From a checkpoint of a small sound classifier.
Model: log mel input, arch crnn, activation relu, depths [1, 2, 2].
Training: muon at rate 0.022, 2900 steps.
Data: trained on melodies that start on their tonic, played by one synthesised instrument, 26041 training examples, 7.1 epochs.
Rows from block 3 of a small sound classifier, named by matrix and row number. Each number is 128 + 24 x the weight over its row's rms, rounded and kept within 0 to 255. All counts start at 0. Numbers have three digits each.
After each channel's rows are labels from the 100 clips, of 14976, where the channel reaches its highest value: "loudest band" is the band of the loudest frequency at the time of the peak. Only what is clearly more common there than usual is listed. The data: melodies that start on their tonic, played by one synthesised instrument.
# conv: width-3 conv, stride 2 (model.blocks.3.conv.weight, 192x192x3, each kernel summed), inputs 96-143

conv.57:161144099088086139134161090166132143149164133109132169156128168110122105141145114163136112094080118154133099121117130120114114104143108120104165
loudest band: 1000 to 2000 Hz

conv.48:133117128103136103156132126097133140125150108152123162138096141108082096114096078137152080119107136114117078079109130081149143153117119124114066
loudest band: 1000 to 2000 Hz

conv.50:101146123123158092108143135112136140093122134142120145101110131084110108112107171088141125129080130121140182153097110103086119162130099084146090
loudest band: 250 to 500 Hz

conv.166:121140105119090111151156126131133145179151131147125152097119136083098157113139138123159141121145135108148128162120135124199096139167131157123139
loudest band: 1000 to 2000 Hz

conv.107:152106130167123128141139128144148144140094137085086185139132117102189158121116124118098115077145105154136119153138176159120107116090147075079167
loudest band: 250 to 500 Hz

conv.143:156150127118188125133148093105201130094115164148125135117120150121136139114114152102129119092094144132103179110129086123120136151093163116179131
loudest band: 1000 to 2000 Hz

conv.32:116125128130109134138103146109164137139184115159167140087132153108150147128153139124096133128107126115106129166128128130132134147146147079145111
loudest band: 1000 to 2000 Hz

conv.155:136131100118126181142172126158121128123148116139147143163097143164130136122107101150113117134136096148083115139116169117083143133148099122140119
loudest band: 1000 to 2000 Hz

conv.31:139158104105109150097134115088097117117123142115116135132159129172156156130157118080132163112166137155117107137097147103135104102171133133125179
loudest band: 500 to 1000 Hz

conv.38:166116134114141122122145108132103102129115118142135151110101112120141160119165114106108106110139129105150100093121109117082152148144117161114091
loudest band: 1000 to 2000 Hz

conv.9:150165125128081077100150120136116120129098164108154109109119127171090137136119166115136145114136121134131130121133126172150148114119147139088089
loudest band: 500 to 1000 Hz

conv.75:160135091146136138145150085150104147126114113102105159159153126131093111092136103161143102130112082104121091145138133127152147080111113150143128
loudest band: 1000 to 2000 Hz

conv.123:122159115126065115153100108092091151117099154109100128133129157127104163112116097132165155146120094123126129147125137124110157126139105174129110
loudest band: 250 to 500 Hz

conv.185:153107140109085148184132145113101109154139113138158103139153113099145127149157132129136129087189122146104129126157144081154111146150110115132114
loudest band: 500 to 1000 Hz; 2000 to 4000 Hz

conv.6:102108126147129111087098160111136161124160155139130174107155136121132134153124140126128142107145143144120110126154103134123124143108172099098145
loudest band: 2000 to 4000 Hz

conv.84:094117128154170163137121179102124078137126123120129118135120144152107078127131123142135079174173124139081152111143158135116130150138112135141130
loudest band: 500 to 1000 Hz

conv.81:131126118074145148162105112125106112122133140188116099110129145117168085112120146146167145121140115148152161147125148147119135176130113104112145
loudest band: 250 to 500 Hz

conv.90:155126121150132122113116105120110126115139106124135113154144093141105107094120155125133124126136142169094138173120083099135150102137101136103127
loudest band: 250 to 500 Hz

conv.13:119156113158156108114143101163066131139144134107152111103147121150084093107167118117088123144113115151112147123107129131184146110172106168137118
loudest band: 250 to 500 Hz

conv.12:113147145111131101154155151122139114117132100116108096124115100124087101097096135089116145177147123109156114143092107123142093125109128137127128
loudest band: 250 to 500 Hz

conv.71:108108140113132141127120139128111126151109166152138114133128121163100173139125153153126166156125160176128168104151103135120154092133137138135091
loudest band: 1000 to 2000 Hz

conv.19:131166136122156102123124182143160146106161135139127149134139133159122116122120141091148151130110128104119155162146094126112115123099149167101141
loudest band: 1000 to 2000 Hz

conv.145:144151136103135119146091152121149134158115124126175125157129138168157107091098129115101169124201126152145115096124142115197122119124119122119121
loudest band: 1000 to 2000 Hz

conv.14:087155120165104117156158119121114136135144116118118174088121127145129147118119115117143145097072149125140116130133089139130116118120076125106088
loudest band: 1000 to 2000 Hz

conv.83:118107140142145102141109072086162158197123120129124129155141086156126120135151120108129123119158148122121140148099153123102141104067141124148115
loudest band: 1000 to 2000 Hz

conv.4:149106124153098142114093154143115134115111130079148107159131130146142156111123137132132144192162116174161108064158138145109149159100106174093114
loudest band: 500 to 1000 Hz

conv.114:054134119122142106137109100119116149185168113128130128100115095148124128167145152169168156139133136133133129118127130145139079122166103172117149
loudest band: 250 to 500 Hz

conv.111:195137142098103132110144137076116122168154114143133181149152143118121193119133173094165154117104164154127108170138149114118093085161112110112143
loudest band: 250 to 500 Hz

conv.168:097154155147141127158143146102091132101126146128165107166168142152123109121108110095132157123181147141117122136118136125191148151135138125117138
loudest band: 250 to 500 Hz

conv.182:095113141188107138151138180129154128177110118094138112114142089153142155102134128129155090130108134138140156116152167118148108112138154149131101
loudest band: 250 to 500 Hz

conv.88:113145136119120124119123111152137104120131183142115124097114091147106150138172110108127112114116140110138176078149175114112127109109128108103109
loudest band: 500 to 1000 Hz

conv.113:165130089133111121125120145138155119117131139122127153156131108075146093151083149083112157139143130141138126128135112127146113172112122116111110
loudest band: 500 to 1000 Hz

conv.112:166123128095158100133118119052110133140099114147119114105150158119117107102107121139111105150092105137143123147148108112134133143137138135135154
loudest band: 250 to 500 Hz

conv.167:094153143128147100137083119134124099152137122128164128182122143114117157119143112137155135166096120142113106124120128121127156102180148104114118
loudest band: 1000 to 2000 Hz

conv.158:138099097104120166134147106160083135069109115150144117139113117127072160114154147108137124130120126153145145116131153117097103147136142113134111
loudest band: 1000 to 2000 Hz

conv.129:128115164134116149122110088085143155122110154150128092128133083154135134113128108106108123139088119135151126123145116147104160107126157118160136
loudest band: 1000 to 2000 Hz

conv.15:129142088112129097109152167115156140131145117117092110136110115104085106111094120107116105126135072083127102145147119123125125139178128112140136
loudest band: 250 to 500 Hz

conv.106:120123104114120108141163103107152129148110110168170129114142111183123141118095112125117132123063157130128144187147109136112147142120148116110082
loudest band: 1000 to 2000 Hz

conv.125:128067170116142137135122103133128126119136121172136112119173121123076136151132109167118103114173165126102152159174106149099158120111146161132117
loudest band: 2000 to 4000 Hz

conv.116:124102111082149135151129148094157146114135168147098139110115150128123136099150124189184141128128147116121164111120113141110126120103152129133139
loudest band: 2000 to 4000 Hz

conv.51:153132120115069145162138144113124130160135125130097167157101139109121157196133151122084127136117121154146112140156165106059147108145105081151135
loudest band: 500 to 1000 Hz

conv.102:120126135114154149143074084133147132138101134141137075103134185096129156127118146132163154105126165154124197114119099109115133151129164108110143
loudest band: 1000 to 2000 Hz; 2000 to 4000 Hz

conv.138:124138076116146161140128111161115129117132110114135150189132110102103193142133124141125165074157100162154140103112091114147109128130125102107097
loudest band: 1000 to 2000 Hz

conv.169:132121132133148119149145120136145124146152125138155150130080132113112115162136152118099163122094136142135164088118139136146109178088150106131127
loudest band: 1000 to 2000 Hz

conv.36:139139127149110124127092108196109125126121131114113135129100124087130118118116130151146092107116146163147150116123120069187118133144109152073134
loudest band: 500 to 1000 Hz

conv.91:133118091118088122133097171112141126126147100095169147069118129116133147124118198109105085129135075118106117127136111133163150110144178110187119
loudest band: 250 to 500 Hz

conv.79:115159091085123185124151128141147159122121096167140105120144158109112147083138111122097121111156126136123096107138110120125097130140142078146103
loudest band: 1000 to 2000 Hz

conv.165:127120150129164118154141086183105123116131117104135157081115137131169142132146145110134124085098127124117098162092140143169134099141150090117097
loudest band: 500 to 1000 Hz

conv.99:110110125149173171109136124170097141129104090118137144104172149116117178070126106120125126105130095112097122089133139107128119124131157157126145
loudest band: 1000 to 2000 Hz

conv.142:138103183087139140129127098129147102108137126128109147128119089170132139142145134090118164127101139121125134136130103133116172140164165114103151
loudest band: 1000 to 2000 Hz

conv.146:167159137125137113130111135111149127141136158103159114103134116134132123134106119102095128108076088135127154118165138124099115127133094072143154
loudest band: 1000 to 2000 Hz

conv.109:095134105105119124148161156146130120132101134142091169178108114123126128154109163159194129104098117151196128104096105110153150076125119117100123
loudest band: 1000 to 2000 Hz

conv.33:140152159118114124110103134123127129169163129128119108120173160117101114110088114121088125122086133145150109127140125120106147169144121185155150
loudest band: 500 to 1000 Hz

conv.86:129128115139151116145086107146146110146114131102117129113113082112145125128218133107119128121148151114109087125115125135084105094115138091119144
loudest band: 500 to 1000 Hz

conv.160:095122148097114095181120142143095116110141128132118105108120133126129138100147089125125128108142115117126134150111130083175104105158122135112127
loudest band: 500 to 1000 Hz